config.toml
image_size = 64
encoder_norm = "batchnorm"
text_encoder_layers = 6
text_encoder_activation = "swiglu"
text_encoder_bias = "all"
text_encoder_layer_scale_init = 0.01
learning_rate = 0.002
beta1 = 0.9
one_sided = false
max_grad_norm = 0.5
cautious_weight_decay = true
adamw_weight_decay_other_params = 0
Rows from block 2 of the text encoder, named by matrix and row number. Rows with one number belong to one neuron. Each number is 50 + 12 x the weight over its row's rms, rounded and kept within 0 to 99. All counts start at 0. After the name is the row's rms in percent of the matrix's.
# gate: MLP gate (text_encoder.blocks.2.mlp.gate.weight, 1152x384), inputs 0-95
# fc1: MLP up (text_encoder.blocks.2.mlp.fc1.weight, 1152x384), inputs 0-95
# fc2: MLP down (text_encoder.blocks.2.mlp.fc2.weight, 384x1152, transposed), outputs 0-95
gate.963 079:49 39 60 51 57 54 61 52 46 78 58 37 43 39 54 40 51 53 33 53 43 63 15 30 65 64 37 59 63 40 63 57 54 47 31 54 43 36 53 49 69 61 53 50 32 41 41 62 51 58 37 50 53 57 54 57 47 50 43 41 72 53 55 66 65 54 53 32 57 46 66 55 27 60 41 73 60 43 28 56 66 31 66 55 31 47 53 74 38 51 83 37 59 50 54 41
gate.964 076:43 65 55 41 60 55 33 39 78 37 55 40 60 55 45 58 60 72 53 44 25 33 54 48 27 35 72 53 34 29 60 64 76 59 65 55 30 58 24 45 36 74 47 66 45 61 46 61 60 30 44 59 50 45 57 34 57 46 73 57 52 66 58 57 39 71 58 50 62 47 77 51 51 48 68 44 53 33 40 46 50 32 55 54 55 45 52 63 55 55 34 50 42 14 44 84
gate.965 076:59 48 44 45 62 47 36 48 35 49 46 55 46 61 38 48 68 46 47 57 32 60 58 44 27 46 46 67 37 57 58 52 44 53 54 25 53 54 53 07 38 44 52 53 53 59 49 41 47 30 58 40 36 28 67 56 37 37 65 45 49 28 35 37 46 54 47 34 63 49 49 37 55 46 66 55 54 48 72 59 55 54 57 45 48 57 33 42 47 72 44 48 57 41 61 36
gate.966 138:50 55 38 48 48 48 68 67 50 56 71 34 48 40 60 39 54 57 50 45 53 42 40 41 56 58 63 28 69 50 56 45 43 53 43 57 56 46 63 49 62 35 44 33 56 37 39 40 57 42 49 49 81 62 48 21 50 43 65 41 57 34 73 51 58 29 67 63 37 53 45 46 41 40 49 56 62 48 53 67 50 57 52 45 50 35 83 58 44 44 50 58 63 41 42 64
gate.967 073:48 53 56 48 47 73 50 51 20 44 48 50 55 44 42 49 58 56 67 45 35 48 63 42 58 41 62 55 62 45 59 45 42 42 67 48 55 71 56 45 41 62 38 43 65 71 76 66 60 31 41 62 40 52 34 67 41 48 59 43 57 53 37 50 76 39 45 52 59 50 36 62 52 54 25 49 56 34 50 52 53 34 61 51 50 50 46 40 42 63 64 63 38 60 49 46
gate.968 092:40 54 40 57 56 46 42 67 42 42 33 67 47 29 58 74 53 63 23 42 44 50 58 41 55 56 61 64 57 53 65 49 63 50 55 55 33 55 68 49 48 52 56 56 47 55 51 58 48 41 41 81 57 57 46 66 45 51 54 43 59 40 52 71 46 47 44 37 27 51 33 68 58 45 52 51 70 40 55 64 40 58 63 71 27 40 41 58 41 40 39 44 42 62 53 62
gate.969 129:59 37 44 52 25 22 58 49 52 44 53 62 42 49 43 29 49 50 46 40 40 61 36 56 36 46 50 59 70 49 67 62 15 51 50 56 39 46 58 55 60 56 77 31 49 53 51 65 41 35 28 54 63 46 61 37 39 47 46 56 37 63 44 67 41 54 36 28 28 30 51 53 52 35 53 53 47 37 43 52 60 56 64 33 54 57 57 58 33 51 48 66 40 49 43 56
gate.970 087:76 43 57 65 43 45 52 44 20 38 50 45 60 48 54 64 57 64 38 52 22 49 58 25 67 33 57 58 63 56 49 51 64 54 45 37 57 23 22 52 61 67 40 68 46 41 66 41 46 61 40 46 43 41 57 32 58 40 43 66 06 64 46 36 48 43 47 42 56 44 55 33 47 37 38 54 46 51 48 36 49 60 37 48 46 60 54 58 59 49 42 50 65 52 51 61
gate.971 082:60 69 32 45 61 51 55 41 39 42 44 32 52 40 48 25 38 36 55 64 43 55 40 44 35 50 56 67 56 33 47 56 46 76 61 57 52 31 48 33 43 37 49 34 64 26 43 48 61 28 34 38 58 58 61 58 75 47 45 55 54 80 47 45 22 53 67 67 34 51 63 59 48 48 68 53 57 40 59 48 59 69 38 63 66 53 63 53 59 63 44 46 38 45 51 52
gate.972 075:39 64 31 40 49 53 39 36 49 46 49 66 50 28 36 77 67 59 57 36 56 51 29 49 47 47 86 52 28 35 48 39 59 46 60 43 32 23 55 57 71 52 62 57 39 52 46 67 58 48 43 51 45 50 38 51 46 53 53 50 48 43 76 76 40 45 57 54 43 75 40 59 58 30 61 42 73 31 36 53 64 57 38 57 59 47 56 65 50 46 46 40 64 52 44 44
gate.973 103:55 65 58 55 33 69 25 46 59 55 36 49 45 59 58 54 57 56 52 55 45 78 53 54 29 55 49 47 59 46 38 55 45 47 36 35 38 45 58 54 60 63 64 46 49 51 54 46 51 36 46 74 47 62 54 61 56 26 66 53 49 44 44 55 38 50 50 31 45 44 59 72 74 39 57 54 32 48 36 24 45 14 48 44 30 60 59 48 59 44 45 55 56 74 71 50
fc1.963 084:45 34 28 65 30 52 62 27 41 51 41 41 48 39 42 37 15 62 30 48 42 60 34 41 46 57 69 54 37 61 40 49 49 61 71 48 60 59 59 58 45 42 34 34 48 61 56 56 38 58 37 50 52 43 47 39 51 65 51 48 43 46 19 50 59 43 31 33 54 53 29 40 65 54 68 71 65 47 45 67 50 37 48 41 44 56 40 33 44 56 61 60 72 57 66 62
fc1.964 072:47 54 86 71 61 62 49 46 43 66 65 45 32 44 56 37 57 44 41 56 38 51 66 35 64 44 33 58 68 47 67 55 32 37 65 43 28 49 45 32 46 31 58 64 77 58 66 58 53 51 64 55 62 51 62 47 59 50 55 37 19 44 36 51 69 39 51 48 72 37 52 67 43 66 54 65 63 58 48 49 62 38 32 63 33 44 54 62 57 59 51 68 76 59 53 51
fc1.965 073:59 59 50 60 40 60 44 44 59 58 49 22 57 53 45 46 62 57 68 51 50 56 48 54 28 63 66 30 23 43 45 33 58 39 34 47 56 52 54 39 27 64 70 38 50 47 60 33 56 32 43 46 22 54 64 51 27 52 61 30 44 60 45 34 62 47 36 58 58 36 67 56 67 56 55 52 55 47 44 55 47 37 37 39 51 59 49 29 41 69 37 47 16 37 42 45
fc1.966 111:40 28 42 77 64 53 51 57 52 72 27 67 51 36 46 58 66 50 53 39 61 47 67 56 45 41 50 56 40 21 46 48 63 62 52 59 60 51 48 40 58 46 46 65 55 72 57 64 24 68 46 42 42 55 44 66 60 44 51 39 27 61 59 47 53 47 27 53 24 39 43 38 60 58 48 51 52 55 50 36 31 35 49 63 52 63 37 47 54 69 57 52 46 67 41 44
fc1.967 074:48 43 45 43 49 63 72 16 51 68 38 60 34 54 65 47 61 66 30 38 52 37 44 27 50 54 33 46 39 54 55 53 47 48 51 34 66 46 65 63 33 41 43 35 55 38 56 40 44 50 64 46 37 37 52 68 38 60 25 34 50 47 69 27 58 59 51 58 57 43 56 50 73 47 47 49 63 49 69 57 50 59 44 50 49 46 58 54 26 64 62 63 70 59 57 54
fc1.968 082:55 43 73 48 54 52 62 53 68 51 71 59 50 55 52 46 55 52 32 67 57 54 35 58 33 35 61 39 44 41 51 57 52 74 63 39 30 51 38 31 59 65 75 46 60 45 43 64 56 38 56 39 64 48 47 38 75 59 46 50 56 43 74 61 70 52 64 56 51 36 48 34 42 45 47 38 16 54 31 63 53 54 69 62 51 53 60 52 66 41 58 30 42 46 39 20
fc1.969 122:53 65 40 51 80 74 58 63 55 46 62 49 65 39 63 77 51 60 57 68 63 51 65 50 57 55 56 58 40 38 19 46 40 60 17 43 47 53 41 46 48 55 27 56 43 54 36 44 52 53 62 40 45 64 51 39 74 60 56 49 68 58 56 48 57 40 44 52 69 70 48 30 42 63 50 54 35 54 49 83 34 52 44 53 45 47 61 48 69 45 50 64 56 64 46 64
fc1.970 093:55 48 54 24 50 54 49 63 39 56 56 27 62 56 58 45 47 41 32 55 50 50 57 40 49 44 51 31 62 62 51 68 49 58 61 48 48 45 63 31 31 49 62 62 53 55 58 56 50 45 44 52 63 68 45 29 64 44 42 44 50 38 34 59 45 52 36 56 44 46 59 49 73 42 52 52 29 44 42 47 50 44 52 51 55 53 47 68 67 48 58 83 49 42 44 55
fc1.971 077:37 56 46 37 44 44 60 65 53 67 27 44 75 41 45 26 45 60 36 58 36 45 40 35 56 46 51 58 69 32 60 51 32 63 51 39 26 49 61 61 38 58 35 57 42 25 58 40 53 43 50 49 59 50 44 58 31 40 53 57 47 55 53 28 49 61 71 52 53 71 34 60 61 57 52 59 40 41 43 44 59 48 40 62 30 42 52 40 56 40 41 59 43 46 33 63
fc1.972 073:37 29 49 44 57 60 68 59 55 59 46 42 59 59 48 57 44 37 39 47 31 60 55 55 63 47 56 41 55 57 45 49 59 40 39 46 24 30 62 53 71 49 67 45 65 48 73 36 57 87 62 39 47 52 61 42 26 64 61 66 55 38 75 53 43 54 62 55 47 57 24 35 58 56 53 50 50 65 36 50 59 63 62 53 63 29 54 70 82 34 59 41 39 47 47 52
fc1.973 098:55 55 60 65 40 44 43 55 53 52 42 69 52 50 36 49 61 62 62 62 71 53 63 53 40 51 57 44 46 32 55 51 21 63 50 14 46 25 44 49 39 65 49 41 47 38 59 61 55 59 70 38 41 58 67 50 68 58 35 50 53 58 27 31 65 41 50 67 42 69 52 49 52 49 43 57 41 77 44 40 52 33 53 63 47 71 70 53 50 48 71 51 52 44 50 29
fc2.963 077:57 56 38 54 48 47 61 49 50 38 28 41 93 54 37 48 80 44 28 47 40 58 54 41 46 46 52 56 53 65 42 44 48 53 56 44 39 42 59 55 57 58 23 45 63 51 27 46 36 42 24 62 64 50 10 40 44 56 45 42 50 26 37 56 48 22 31 34 49 58 47 47 52 39 55 59 66 43 50 50 55 49 40 32 33 52 31 71 44 59 43 77 74 41 65 23
fc2.964 074:51 55 73 65 57 53 44 74 45 38 47 36 37 47 60 69 76 40 49 34 55 61 46 44 71 53 33 55 44 78 61 27 37 44 55 70 43 44 46 55 54 36 67 32 45 63 77 49 45 81 54 42 31 41 20 70 45 16 33 64 35 45 43 48 56 44 47 38 61 46 46 70 54 53 52 54 41 06 39 49 60 56 52 66 28 48 60 61 56 59 54 50 50 72 45 18
fc2.965 085:51 55 50 44 38 48 33 44 45 48 43 42 51 46 58 50 74 63 47 33 46 62 46 20 24 55 69 53 40 61 31 37 47 45 45 74 41 28 52 44 51 50 51 53 34 37 66 43 59 48 46 53 40 50 42 55 39 54 58 42 56 42 52 41 41 30 38 58 53 52 55 69 49 82 62 63 53 42 51 58 49 67 26 43 61 72 42 56 51 54 47 49 14 43 39 67
fc2.966 141:57 58 82 77 50 45 80 34 46 52 34 67 41 37 43 61 35 67 32 59 45 52 56 39 44 50 34 53 43 36 55 36 61 60 67 35 40 39 53 50 59 58 60 51 62 55 39 44 52 30 59 54 40 65 68 35 30 40 63 46 51 48 53 50 51 77 37 73 78 52 32 45 66 45 34 48 52 44 59 54 46 54 47 41 58 40 56 65 67 35 56 63 52 46 60 35
fc2.967 078:49 60 47 51 21 38 39 35 52 36 55 37 43 61 57 45 56 58 31 57 53 46 35 54 36 53 49 61 34 68 59 21 52 44 46 53 47 49 70 56 48 57 42 52 55 49 41 51 66 59 61 52 34 50 32 56 53 49 40 42 46 80 62 35 51 56 68 36 43 36 62 61 45 49 43 42 65 22 63 55 53 57 39 52 51 51 48 56 40 40 50 51 47 20 51 70
fc2.968 078:60 41 38 49 43 48 82 60 50 51 75 32 38 42 46 55 56 53 53 63 79 60 52 45 60 36 49 53 54 44 44 53 49 42 59 54 53 49 55 61 49 36 72 60 38 73 54 46 58 69 56 56 44 64 36 52 67 56 47 40 24 71 65 49 53 81 52 38 46 45 46 29 46 46 30 50 46 29 35 49 45 37 79 30 72 49 63 36 47 40 58 36 52 45 23 51
fc2.969 128:51 60 76 53 58 47 55 53 31 51 50 57 62 54 45 48 47 26 51 65 44 44 50 24 60 61 46 44 44 34 51 46 54 40 22 50 51 64 51 72 74 35 43 75 45 40 46 46 53 56 55 45 45 39 37 39 54 45 35 45 37 35 67 57 35 55 50 74 65 51 55 43 56 47 32 66 22 68 49 68 30 53 39 54 53 52 55 56 57 37 41 49 56 44 47 55
fc2.970 092:76 50 48 42 55 47 74 50 52 57 74 30 57 77 41 48 39 50 42 39 52 40 54 48 43 75 49 44 50 54 55 65 58 51 56 54 46 51 54 49 42 54 76 72 50 50 46 51 49 37 47 76 39 55 66 38 66 64 32 52 60 57 42 47 45 66 49 53 41 41 55 63 52 36 48 61 48 55 48 53 61 47 57 46 51 51 58 58 67 53 47 52 70 60 56 78
fc2.971 082:64 56 31 45 48 53 45 35 52 65 49 46 62 38 54 34 11 46 36 72 32 62 47 36 48 43 59 71 61 52 60 70 32 36 65 64 44 46 45 50 46 47 62 39 51 42 52 53 42 46 50 60 66 61 43 62 45 51 82 47 50 67 52 53 34 53 61 59 36 64 49 56 50 52 65 46 42 51 51 62 48 54 51 64 20 59 48 31 69 39 40 78 60 34 26 62
fc2.972 079:32 47 33 51 64 46 78 43 44 73 36 48 56 70 69 43 37 50 53 57 39 41 72 45 50 58 73 52 51 59 58 35 55 52 63 68 53 69 42 60 53 71 53 54 43 65 56 53 48 68 72 38 46 31 47 28 40 66 56 57 60 35 52 50 57 48 61 56 29 65 48 50 45 35 28 45 53 58 37 52 54 59 47 53 55 51 57 74 77 62 66 43 58 82 59 68
fc2.973 104:37 39 73 52 54 36 31 46 57 68 69 50 44 55 58 53 63 44 51 39 68 35 53 44 53 43 75 36 48 44 38 45 17 52 49 41 56 26 39 56 52 38 49 32 50 61 39 79 38 49 63 70 50 55 37 39 69 60 44 37 67 49 43 44 52 41 52 76 49 49 49 40 37 58 58 55 46 44 40 63 55 50 52 59 37 57 72 46 48 54 45 48 52 59 51 31